A small image diffusion model, trained from scratch.
Data: trained on single printed letters, digits and signs in grey, bent and noisy, 26.1 epochs.
Rows from block 4 of a small image diffusion model, named by matrix and row number. Rows with one number belong to one neuron. Each number is 500 + 50 x the weight over its row's rms, rounded and kept within 0 to 999. All counts start at 0. Numbers have three digits each.
After each neuron's rows are labels from the 100 images, of 14848 (inputs lightly noised), where the neuron reaches its highest value: "top examples" is what is common among them. Only what is clearly more common there than usual is listed. The data: single printed letters, digits and signs in grey, bent and noisy. In brackets: how many of the 100.
# fc1: MLP up (model.blocks.4.mlp.fc1.weight, 1920x320), inputs 214-319
# fc2: MLP down (model.blocks.4.mlp.fc2.weight, 320x1920, transposed), outputs 214-319

fc1.392:510494422471497477550540478419457404487530443456538523481413544472375524513473568590479515431504488502428458480504536443523512574431550455506430572424525456614483568420556527553497494417473506414589576521513510452430569574424469503546530492475421487610551566388375565475458534531569491468465452554503495502534434515533
fc2.392:507527559462501505432566482514502547494454508548448445506598494592552516522479511608487483477495511500479480444532479405475562430486420447530608490583545571505514508498478445466416514462541471546584461616507485453440600547508466511442434500488488529339482492550391522477506493481515514498500517479473553522490520548463
top examples: dark on light (100)

fc1.78:535537494528591440473462483574401472461428456369493467466465473420487516497469523539511489498496461505456460502605486533511518571462463506537469547506473420406482592460534473458519543381463479503433561633497501450537526518582494474537449480448507477523464461434506449488630503448491522443507340449461465519475529534471
fc2.78:446500557504548564553468481466519502476514510600566580538549414500519541505530533505544480506499476481469521494403567486539560449537485564516488501398633466479438574485509525481570526618535463531470452549492543441537537563455610550437529503549481497438465470409391542509501467458513497488470533513520475517432547534531
top examples: the character * (27)

fc1.208:472548475471447507541549493528466531439581461586578495528564422471476495467506383539445562499424551600468492457494604484519451507477448474590529489528566546529632497519479565452612541448460516434522450501556512482581456461615519450462475494446525521529506540471512501458527506471526463511507476525529495487505535430467
fc2.208:472489528476446529545530419535524479472479493434508584493541469580588457485526396638496521529453526495457546518547536494535502497454562380557499514482475408513515604498486476481453544593503475537495478549497535559518543566480598481535578444540484515500562516464378562464490430577421531439480431498499536601524502567494
top examples: sans-serif (88)

fc1.726:424471429396550523543436500469476492538554459560628471473465497496428546490511508576394455455527520450521489468482553466506543410493408458553530563512566491613542546499543505516457495637512530502416520534539484498570568538446522465582492472539464538484469535509480502465382500579543472480435524471445487522640539521590
fc2.726:471501485631473428489443553546489479450575504569524581530508501455345477526491505574495502523516396472505517455533551452513405472496591505497595498448594443508508498513600515541441534548497451540428579461498546495478455515498543494604538532515446509521493509479474498493510475525521594479516482534483594436542632465560
top examples: the character * (80)

fc1.755:465542490500526477506537526421473487532487501434464473483525568458500495542528573468487431508427588446539492457516507480468403396497534527480471438541484549563507505496473616591512500478521463531486426529526499602593527592485377529451512464531544491448449478538521444438526510585544509396540535425512511501508554439482
fc2.755:513523451559563458496544490506520483490469476495393529485547522509608496562493536436506515479494411485481441575607493510437593622461475576499585547532444414531495447495386455481414547429519499565459606500510467392454467585420507512503581435504478506482464549464345554506541560476518504544558451455538476443514614419532
top examples: digit (36); the character 4 (33)

fc1.395:515527467432451478549485443502450435449464457493527488508545485493465526606549418517558522472477467498543469510497442459500570496474417458549388521428455339508546537441509582516503565530442549543566533488526524445534543512514520576493539554478533538458542504400377391472553556517453474552575485482489470408569442466499
fc2.395:587514511553499493605489481529519478495477526491558561482534489558559527555427416410521504442528416508459459489587458482523531465506580452518438528573418531483459595461567481551509499467536522460576392427507504461578463473532573574512518470391470461384440443534479454454480475461489514526398561571496598524536553500515
top examples: dark on light (98)

fc1.196:491492608460515511466579501486450498463499435479540511482493588491476483581484457531512528431458471487443472506445472430521432656375542569535501627439424532581528581480476500482470535559501472472597507477514494524580560426487450495510473432521531534549460475474447469531559490540507485619511397402491436470569427542534
fc2.196:466435686421426556464538493537570441521517493401565372495514498600484489436467424455495484551514442505545503454500553462526606527510483410538476564518560391495500618551486509469494554494477526445427425383516421468593454533466441487603483482485483435525462491486428490495516451485428557433468544426483491435460466498561
top examples: small letter (84); dark on light (70)

fc1.720:571486582575510486444550442406500536462510499590551479471472496487541530491497490476391472472510526510481443510443534511477528491458507605488548482567521539565512566488419513518560524513566555480499468555518521594456461501574364540424439513492536551521462544544445489537586506503529523505417570488476552560487591560544
fc2.720:500478540451477535509565463471533613538508477409424539494437456432546488507476471575477517498499460494530422481385531489401506514510533408500459510415534473488541521560499445548504512616527529552547387512484476397576448523510645455453515520483521561450557523424509534519537444587385505476522483424513363494507461478478
top examples: capital (62)

fc1.554:433554465412444470532459461494482419459541473298535467467543525561497505528431428523342509481517538485461485463529615492461496469463445481538536494483532509567557525533349523479535508612450491461448462496566562495541516487588518546481436471484576521395545535596544441508452515483534486462540470530490462464608625535514
fc2.554:442454476685531489485556517504518488488590461573488452489509502553474468512495492402475523498523477462481546473494464505477492495450374389528537489493525469509498517480644456409435522383491476447478473587505500526508549491450580478458463522530496502477482503583601480490530506479344551538461502494497382497536672508477
top examples: sans-serif (93)

fc1.570:463480514474445533528481492460506518487474541507489524435446550505458579472496467527516492486423501560546476443567497441554481566572527525506508585440465529532525460515543469525488505436431598420512489517470517535418547605529461495614419465501524506404557402512473419413407538503583381506583511488520522499516436413513
fc2.570:522549493575445536482547512548504509583480526544478443457486498426487522477548461437502430526497428492489488548444481403578506538438546488493569493498428552501490444502531577449520555528464512616392578502502509448507478550438393499494414471521522545558438521579635484511485474592414483457596651572495517575488479485554
top examples: dark on light (72)

fc1.143:533512426574470449463535503499479494380546487572450485436522422517504499508472514586495494481491484517519459582503550482516522487513414568518444621454534556465542446456483522491525612456454597435482541482546592580449476511620493624532439490484487547346399524481504496462632542480580431436498550501496493523489597564598
fc2.143:511545521551586450418529532487536565537505461514442519486468468500476492413511479493477473450489524463513520489543425492559541483495532651480618542529435558406550422459510471532546556552492497430523661487491553493487528500390547518559489494465511471383507536508451509529467561492613512538520549582551601425527576537484
top examples: bold (78)

fc1.297:538564544436424490481526497503508464523498484612553470475474514553503503567509471449511494471513488483484474546545470472499533478485433503563458533456548504627556506574467601510551565542536541516529592457545540487562540407445522606488498500549519544571435484555417468492439543477489537508485529505461451436490418464661
fc2.297:481493491555465524539470496495487445494491504499566456518539466473486531491474478575491510515481564490510514514384455500538590421466368557507532479580453555474514491511463548506661519533532480571445454619527580590529474506417452431474510520527483479629482487541674553510435436543601443427482450554468511452474502429460
top examples: capital (66)

fc1.181:543506508523450373488493371551494584453446495541499561494515448517471540477468588569450464431458593501528470643450536541532441636454541416486531508380475547480492603410522485551513484512536453521553472581507498511431571427494499459524507463422512544579484492453472534489464563463573454531552518432502513496516474530443
fc2.181:473483542575564404480589569432487535481464512444478477522463596517531509395502511487494512442495581505542549488456420521569458460490531472479471454475523477540468599487462526495448465437487528490516479559494496532634546501455528529505424515610473517665501493513484421506498574435560526498475503447574483475571535494473
top examples: small letter (72)

fc1.8:387537566503445440594497440506452535457574467524551375470481514560461557547495607420484479481520575574472368522474497496585482508458420462499558477481464483453494485501447427469484525542486508533481486464513480582536499418557408467506454405398494579537463510477397560506437468558487430540488398364446504499487472521506
fc2.8:551507555553479497528531531472488469471531515544526528506531543670504486593512436516493511498519374535536496532576438461565501571507573532491468516417456570489507532518529528516573480454490529429287442518484481454383514467490555492533475472528484520401502513539417461491533450590538510539507479525506521498562550471584
top examples: small letter (61)

fc1.57:485544516528390471548571489456443518529547463507437472476413505546439450514504537580413489462558450507482488483524535457498495428497411549501421540505524464477529555497455564504505549566532538539437547524479550552555551568595485485572428432539488525420544496492398429476565530507524503414475604506475439536415566506435
fc2.57:512581526548546488390487505534468511494421486533476380533512515565511517404524410514482531528495495464550493511554430527565531434463433371483537522518444499578517618555557511483488514520507479556522572469515505579561487456493534514488418549517522540387444502532502375509479543521529609368506550515501439647597484498484
top examples: capital (73)

fc1.121:462505504426548457545459479434471596456592475552457499475575502498469504457476541488458506484535525541475481534569558488444460425493402492548454489590383521528517517567426462479520500606549545533468586503506579667563530500634503482542502484438477490614551571355478479509466472501570517445472447522489482481521556526484
fc2.121:410513455419479538438541504509560486485509450538585473491426601538413446412440504428459482469464522484483517529557498448414432523570449580528469506591427430580508525430487501448524529493503480639400525472490518536556482452430391523508537468480494543494493509556584483499541416499521548442510531432547531564524530565503
top examples: sans-serif (87); capital (60)

fc1.603:487511518365603496568524450512484577463573491524528535486499351424488520546533535490427525476474519550464473521518542480451536404521356508538395446594563442563534545499517491524468539665491506544489556538534474593685548520498521517489474479481494533431486424460481498505452512443523492460550556444456536533519541516530
fc2.603:507499365469441456547566519479520441513426494618510586516493498476437542397519478473492492481478426512503513528503500456509455525493554541488568516566574453614518492482420481537557508440487502504375525479487463468449501495556513559514613501520521493446548506469537504501434460445557458476505517440482403535487448586558
top examples: sans-serif (91)

fc1.429:513505479537502472415487458446442483496457461462607472499526443474562524436449481636542461453487542485427466444636518444390500624441477500507559574490482415572497533477598505490523510418541537411398418611524556504422455564498424542510439460459466497513489511418519594477489486594443455444457437368488482524655468478422
fc2.429:531479399408575482428565459489517433469539532383444449531548393382519526458567509498507448510477475525463495541460529444448417408536519603498470426611519506545469565520537596422603489604478428461438493505496514483445513465447516447492456527491488488563455487501428453520523474481510519489504554515511526591541425536469
top examples: dark on light (83)

fc1.372:576523516539625478452509407504520430514532432584438366487551579473507560553467561522498514467506418461522453481546538471498490472462480523550528569386555533568513550499371486504474519495496535401429470554525601546476526424510492584524465464556504608440445560508523562470588471508500513481489485478475416421495466433444
fc2.372:467502555504453502475545509498507554525561493492510431481486533418608406462475585551456531482518606483532541532474551600590452464476540471473532523520454453474522461512597507441473537504506503576354393327491523499528513464477506544569488476531495517580467503483582462528507491620470464521519486542470483424524492520474
top examples: capital (72)

fc1.355:454503588547387488464530419481478531490529476449457480488531414479511510477499518496499473458519528481505472496464499484545455470473514484536522444558429552338516510478440552545560505487480498523433400515547482550509595546618453572490430501458467549529466485543476525459487525504438460520487423393510514490446597532378
fc2.355:583495445458594555557500523539557504520465468482537490513466540537438483455497501601494528486552449523461441474361410451558508519465462463525511528502545552521512511503548550506551498525484485522490539492491481353575457512524444470428494506429475563536536503568526485521454648498451495640467413557485437458412525488480
top examples: bold (75)

fc1.565:496559525491556473547533544547424450387628491494545470430472506477437540436469467521463500426530518569553480510435497494333438503470445574561531495528422461469525483581501585494551529528468464514533508500566486464502497478502515486512488425530460529476481534487474518480463481524542540505471498493405536438565545367538
fc2.565:416509459491586481557444466494652452460545497451515483498507543586585571430518496562489501519484508469510562493486536397554483566530506514557567486460480540441572506457490553542502516511513521462576412559464471462468509539434485537519425442425523486557523509483563494506531412507491581509475479441502435501544552516591
top examples: dark on light (66)

fc1.239:473513545509538464439504467459446463480499442446449493545453526423568415395491525567493478507519514476417435520571531521472454497478515503431379508508489569515542525420491388494469471483431536514468534457537527571572505617426445452484390547445571486455537460470488392512478478501434430439508528378522457460512394424415
fc2.239:546459565445481509522478532503491551513455521556522505547559406458494501583525482466526492485523534461434489513519442562486502565510565518564471510400431610503440453455575434569509508563515492445448494530493580547536518602413499501523496457502499470447543486513601501465483554439451492521483478591533471404477410490432
top examples: digit (32)

fc1.370:476519464527472465534553444557535626437477470463537530543437407482505529516555468474492540518460553503554470539472445526511437431462511464556492582550479415466569477488485527546626494427468544466512465551556480538436519504598455545519484500451509612459465510473505434520555602489512444457534490455534597514483432465455
fc2.370:516575513570504555539466433524503493487522499612637528497479397506542521458500570425533457485488458505547505508576530403528421427516348418449519525566489562471432520526528548515492520549458514515604491395511540532444458529433539473557498476431516504451528511527486516480505516426451474479459474604489502476454507511452
top examples: bold (78)

fc1.315:575538505554530444585514477496509513497511534536526523453538422492439522483537478572588425470520481480580487556478461499472448523497403421493397525354546424435502578494467551520480548560519535414483471429555558483452503514509522538556528539491517574472529469486312414494401641394555487546478547520473461415422399549545
fc2.315:491569535436458463609518517471478495444459521508518530499456349517549500527481522487478475463498575503428472492533527481448353499490548483479549466423439553555508512462499484582465538558484464535436565599485455490616448435411508495510433516469477497555499489461326518486608499475581444464504501563506654476518503553592
top examples: dark on light (100)

fc1.466:443521574475481546462484457496562560535510478365580556483369461619557483540464563516531484562500442495513487512486470450581493520527449389470449546496479435533487510510407449413439510477454576460578531525529524402531504445556507480524436478575462520546581494464460594517526487411388509439497550500479505494516424450540
fc2.466:503472461554531487477461534432447515509562508578638519554478435580509480554385508572499504442520551458432480481462426525548551456446551458528547496529579557489411473518542369464577520549520475421540497467518459444481485502516490443413442506543502482521468520492480453444488456570448533511494537482538556460413509548441
top examples: digit (31)

fc1.662:516476426546501470498499466472459448466489527526522416480532457488485523630482509581477486480469510525518486513481510454561436579453593566497624580513502509483466601471511455456456500546544473489448446537507503426502558469504328471523423448421506487610507454458424460486478480574522503453459513472475400506461523616475
fc2.662:607494414423644531608450502495508575533453486384522484547449459516525480513555548537505545487476570529484529499531465511434518399507443467507495432617539421510538573460595522424525480478491489508510469537456526523632487466465481482510423551467500534578417533517411546493468512515468478476509472517486449499454490574563
top examples: digit (33)

fc1.616:510456413514406492588548489490447479470527494437504518479431559508526479594494530436446466487476517558534442531520478449467459572461411511510580494550457472487521568445408436547461563459485501523527563598493486532486529451532521467592516468480437479585476470491446496485513487512486497573537593477467503508646498404643
fc2.616:525421609440612631486553502548548353543432411564506480504495471547545460466461513496512549544490530492493500498427503532461583583533445532571482628531433502479531541543522552575412544536506537481483547454492517512557538446451438546518471481496540413589516478508502495490555501465481541473472492369547428497531483565580
top examples: small letter (65)

fc1.365:498499552518555407382565394526475471442499470504563396455518452532480523489451532530455494452456604508468410515523494479528437655480486546487507521458454640517486561452485433501510490497480458451564581568505506561436523468529486521486488461495503538549406523518470568463542538482494483526487497445458488448532524488484
fc2.365:411496580559470512537526493464435454485481520481430457537515460463605490474477484492466527506465543502477528487545518524538626506437487465436554502460531499511463591487462545467490476494499529486395454552476496445545499449475539552501485485518500491611463476441499482524581535517508529434516482468540460483598471431435
top examples: small letter (62)

fc1.411:596488485501526505500514453510446526397503484569532477496533503414578585478548483572480519497452477514477497549499546498459495541488486496550532537487500481528565561536468502431475478421486603344482461573598477527526516588523512500489413534420511559568525558509523493506539534451559441428426489521513441473499557390488
fc2.411:489465525453466477627503503501474391522475484511443681488550536549497480540500411546501478484491422539471574516564559543370433458463562493528542554449501408542480472488520482474446483572470477546552569500443499584515466522488542559549622537520514463427504511522360545487567452542441559555460491511465587486405485516483
top examples: serif (53)

fc1.678:458541589516444431492575479512520474452560466519541523487483521472555523470548468412572477478504580472448480568503506517432485522495534469516515529567438587509568424549497480532486484440455510387594448511518549474468517442438352486555546501466545566389489532430514428455496531513569477370544550484488507454610414514559
fc2.678:423535579542453444490616581515488494511509555547529456440500465509552521538451651365500478525497531487511502509540571574554482508532537585369558476489509540528441572516478476515489433506466543459426470504488480576480438447574510460426433554552523461590462523433469548509438486485453470592518421538531437533645470513634
top examples: small letter (67)

fc1.183:527527420406613507545452488507453546516514474548664533478526481480486553529512434546444498487506456530475451491479545469443465425456442455516551558558552427619515591498554458517454568661442521550415481534492507512568545478429475502502488511490516525448431499491450399466395494581471451444473516434472552513516480477559
fc2.183:516495515543577530550512544475475486511508505570465515534528406612464498506482547522539483524523385493506501460538500478441438528534530504489587484373490509504476459502492465442466554635482523516507559381490518468443512546492570506512631486507427502390511521456468492499382499520626461368537525466448517467537532521514
top examples: the character * (98)

fc1.114:378580502496453393433534475478487616500528469620514456510529444457457500421490637564475449474500555469451447476479482485538474502434467475505506431512502623608498556477472521540483472438525455543398555447534521605438505553508440502493455482446525540596399484484468602488503494472514472539483446496477498482483535468541
fc2.114:450546517504533513374471514502499537445472514477442465497502487492469480326473536445509501485484562495461568514582446595510503505517488481468614425509481434599455550555487581520490424475523507520469521551516529608538492567420504383556529553536483485645472528527581520499529547625462490450507419471500527553552591525508
top examples: capital (69)

fc1.9:494490490469454492633561491478464517458686479451522423463460507517468500520491466640432493475557473491554524529531531496450469464457539542523443524428546547488532564495465507529503534540522468507488524468559519442599585572546462462569492469526547522464454555473335546503394520466536484532448528543520396491425594540424
fc2.9:537526463494555521468564434492525462498326511501573433484490495559566478494503464452485496506496536479518444492516502520428496607513526463475488499542469484585486607444490530472531478509484496505504431431527438624497495531588509532482467495494476455425457550530609546520486564381356416465483596556524343551501509376481
top examples: sans-serif (97)

fc1.68:423521499469457490491412458465440479454598449533610357483509483551488533394535491534348518532460448576531479507520562481468515528460501479489515505517432497493518465488478509498526493479475502581436618484491488421493559485500493561449556589450538523573494507533437579454566548527526453486563530431520463502503604460408
fc2.68:478525493387466536421484558548485597528376515425457429492484491433526452472487521545497492554511428502520424546487607568467517459459598583470516539524480543536507579544457554500543502418517460562445566453517426462501490500475443582529507501463453550579553509414518485470491555448473466443487559493498508507489452533416
top examples: the character % (26)

fc1.11:350567526533430468427599437487498518474530474482421507491479498508474562559496466493503497475477514518439439500547478519520507545482549553552411535469488463477534588498415493485604538519508515441514528523546573594630483466607504492563411431522491552444483503499492467556632490452573509453518482431475530452473538511440
fc2.11:504481376538581520381449507544545512516461485480582491562492452482467524584472480489540545496500504510477468518520460498584487469449541556522423532526489443585517579484605506497425485499503477443467437461559569478486430442475469481451540522484478551399367496530487482462557452538523439539520474566527613515474520532580
top examples: dark on light (91)

fc1.90:465581543523557395482488379493502571512509494558476431466519434413528516599498578539551481422428474469505472503498504506588563656454532510527449477347524550440482514528596469506509527479527481471615503530543515621488561473606484558503411488545456547603472459466466442478570449445548515506504492481475524411466469473441
fc2.90:486514512507441495463434471525514484495505493383527479481459451446534481476477493488531477484487584521449430516583524491525456587565577614505570479431415446518482622511365527594500499483512539462466421566469449475542525497404470482512504526482508527605517501419572556522428452508435471484516515472531560495543604547467
top examples: bold (75); small letter (61)

fc1.215:451519549458618535504377489523486483473447477537556489468554490531524576517562410540481507516493511550434477496469465483409513538499484484490539569536494496574546587473513530533531567595457559474565568440472492577624541494414425537453503501518450477510408491543484410510582425627392507501473471450494453446497462504550
fc2.215:561521577502584518501458477537512424489372479552544484495531483501424509508485525487479441490475373495458438536451503379413496584528542488506470510542534618526487522485448409554408537605479546517495530475481501519427469434427474401501478500491466515467503500451489523509474490568533528409501491499500478582509506547580
top examples: bold (72); the character * (25)

fc1.25:601571516486517516462467500461485519483504457534461445512449461480506523595518480582461470445495450501535510512493467487485427547496529598487510593515511487619535547463496475498498530506479591499450443599532520607546482511442425485547357503448458512439419486505502472514572499532586453501462389422520519452627511547556
fc2.25:434564665434432497502496455512524501494376473386426432478467423667552491407521456439525479489498415482465552475493520361484557426541579423487449548362559502640440536517473592482458462489508490546489445564525435500559504497480496525486404541459484471507520508476454440485454427401277505449468560484518519478482543547533
top examples: bold (88)

fc1.256:531494521552491497555461437424454508488508448492647398431371459481504487455517596403568444446475430566448437528478491443518559488499445526519430469518502443523485526555574507541496558585519515510542629506515554428482487570442488466492546485499496490582572481428379601478487539415509484561405454488394421428440433462553
fc2.256:530469537600603522506564442479584516424420447549519428514497481571517401538483495429490492563548514508503421526480453465583556552461414501427562591586418531474485454482488475543520510449517516450594453541536508438419531516493479464511546498496535501443524511592505467500413516406461542545461543423524535507481549510539
top examples: dark on light (100)

fc1.685:437549472481439523427470516476478501515546493606478530473535624434440537456489422520529490458464430544411478490554533436479482523454419528552508617494533470580551510597393540448439516507539480434422591466535571450495500467479480533528540453506474492498533489412452360500602525613522517462505505534506505505525454579582
fc2.685:524521553602555544505508479486548560487671493377524466493560474435504462550479411402468511515505512484455485486554446423507556514487499507484546523546573598492453499512586507489528504575516506545512431544492555526538591488424443489476524502479513451484536493464467502483426483547608502659489462456477506437503590520517
top examples: digit (33)

fc1.495:409511538510457456455399457497469528505535530480476500472382504538509542503482517425493452486462600542453477503565456485499518512447476416500534509513586557465503441494392521567566509399559512563477565519522499606414569563517505522469365449455412502565474475503486512462502530537517512442456536443461522506547537608572
fc2.495:447472575473498565524554475497405490514499542607475492531488498478582463500484550551517511443493576508506516493482562522636545476555524517528507489595490437439464436506440489538465538333471502475504382545534449561437534488491521517504482488505525572572499517417547482520569417527423516443477521480491539631664528508454
top examples: capital (64)

fc1.433:483548496509537322450567452543485411479550550527489529462469396455429528499519373458499445463491495470528461524424491518415502534489419522469405498444469510548483509483437572619478474482497504498584522508545529426590502446444455395555489500421540557455441540457478459417461509452530450380544559557493490467587429477559
fc2.433:454566561535499330486617540445434368527508605445548506530469526517523545491469576495487470456530524476476506486580550523528519552470519563375477454525503535521424516452488487650479397509533509494518460460516571375401483498546542449499523487526483487520610527446421506487552580461503505423529401492504525458562497530603
top examples: small letter (66)

fc1.376:598490602476554450476544439533441597380510437470515440541535521545492487508511554539503476432417485499432499528437518518489471528477474477531437539421512450520537524484562474505496551524458518419512499528560497544494436476503519526618444392495546652503481438481479501550526517474525357492529453462353505519485626552502
fc2.376:506481526568422521596562511443521588573515434471531559457573383487575448515533559565489479387486494510541549516429528492435515591464535561633500474520482511440542530591532570449456524478469482598622555494497572508459499554472591557529592474518529416526509513525561485496504534475470658478489445497483533409607481442405
top examples: bold (81)

fc1.446:561543426592539407555550372487484497502475514473508467495414533511567524558502492612481479477550465530511474539489559511509479515526546497442503455367510481523497585461495486495541471465499510464510475577505554413490549570513440460549553542400509526522530463451391465502408663442482404606474602480514460506507446481574
fc2.446:520461370463488493481503516521547459497589507510640462544529611435484530484494466373489438485429602502467500486430518494395426433425557502498463479552547432441517620451580497477556533559558539478475434443485524480592453474447480506611463419471519550553474477447517597453706453436468464500504512504529473495430543507528
top examples: serif (61)

fc1.175:538520508446482535503442540472454502443612427463504459469594516484539491444483588399526539488528545546494487512492532440423469465442457498583530546427514468382597477511679543479589575554451456481514512508508535596395496487564430611541487525559479500479543477469517526503499429443540544412481318434471506518438502581440
fc2.175:531452472477489579445445471468494545508501431576524579496511571494499486477519445484519545538480531524555501502463420335548458463495486442622523592538507587407560473492492407509484602499474513536503496552511546649512493491516495520449504425400505526532455507557504536479475455493529461489502620491513480525407542469390
top examples: dark on light (65)

fc1.503:515529478490422449633501415523436460446546464474503461503497473490510517496581554372436478452511500509481451552411461528524527498456548473473525429519618394404531545466507482531458488479458533560514434604474464584416566537531500459506435562409550601564389495482481494467583482387541453458546477447511484469427531504478
fc2.503:415521576522341530517510467488462643476449481569474478523465524527475494481497509489469503488500438509492522493516585568350445461481586444481440452368387519513448640541503553474461492456508520530414528506482536490552491558514582463489473575539476584500488517510516446517500490577526425455530497458537500585564434507420
top examples: italic (73)

fc1.52:512477465418564438494493508534490560509511464565550487468554338392530545453489479375487467496505511428488452497593505486464505473528365489533402503559510605474515505542462456499460501456516491547334643498554533490557463449570475517510502504466485567504502593464462524500489557382493462508480405582510521563445532492502
fc2.52:503524523524420525603539492481489510545534513511542457484492420460503517472512560580468500511499503473548485519546483484480572423531503538486592476504468385450532510484406509512484497491455492545209612514517517414453441487462462452426585459480468520541486559563493565539527519668484500469518557359488470536368390468388
top examples: digit (31)

fc1.675:490494428429534526600466496478463506475512446487605482464467539511439538537571473523434504490480522548489446508465523490496482400455411523509543491532505444613534478482566506534495524643473492546460502511540489509620560572426495461469513450519466515420444538522501438487393544524499447582490475516455538554586552595603
fc2.675:564541546598558530483529579535509459483530494616497502503495468563461493519494435555516495499458422482464528460558410506493583555456511429494500502417554503541489543486593526516455550565508475496416529531575557448447552519459525508566403516457486471458491503569504465543389505476554510547513461510484480432507643556601
top examples: the character * (61)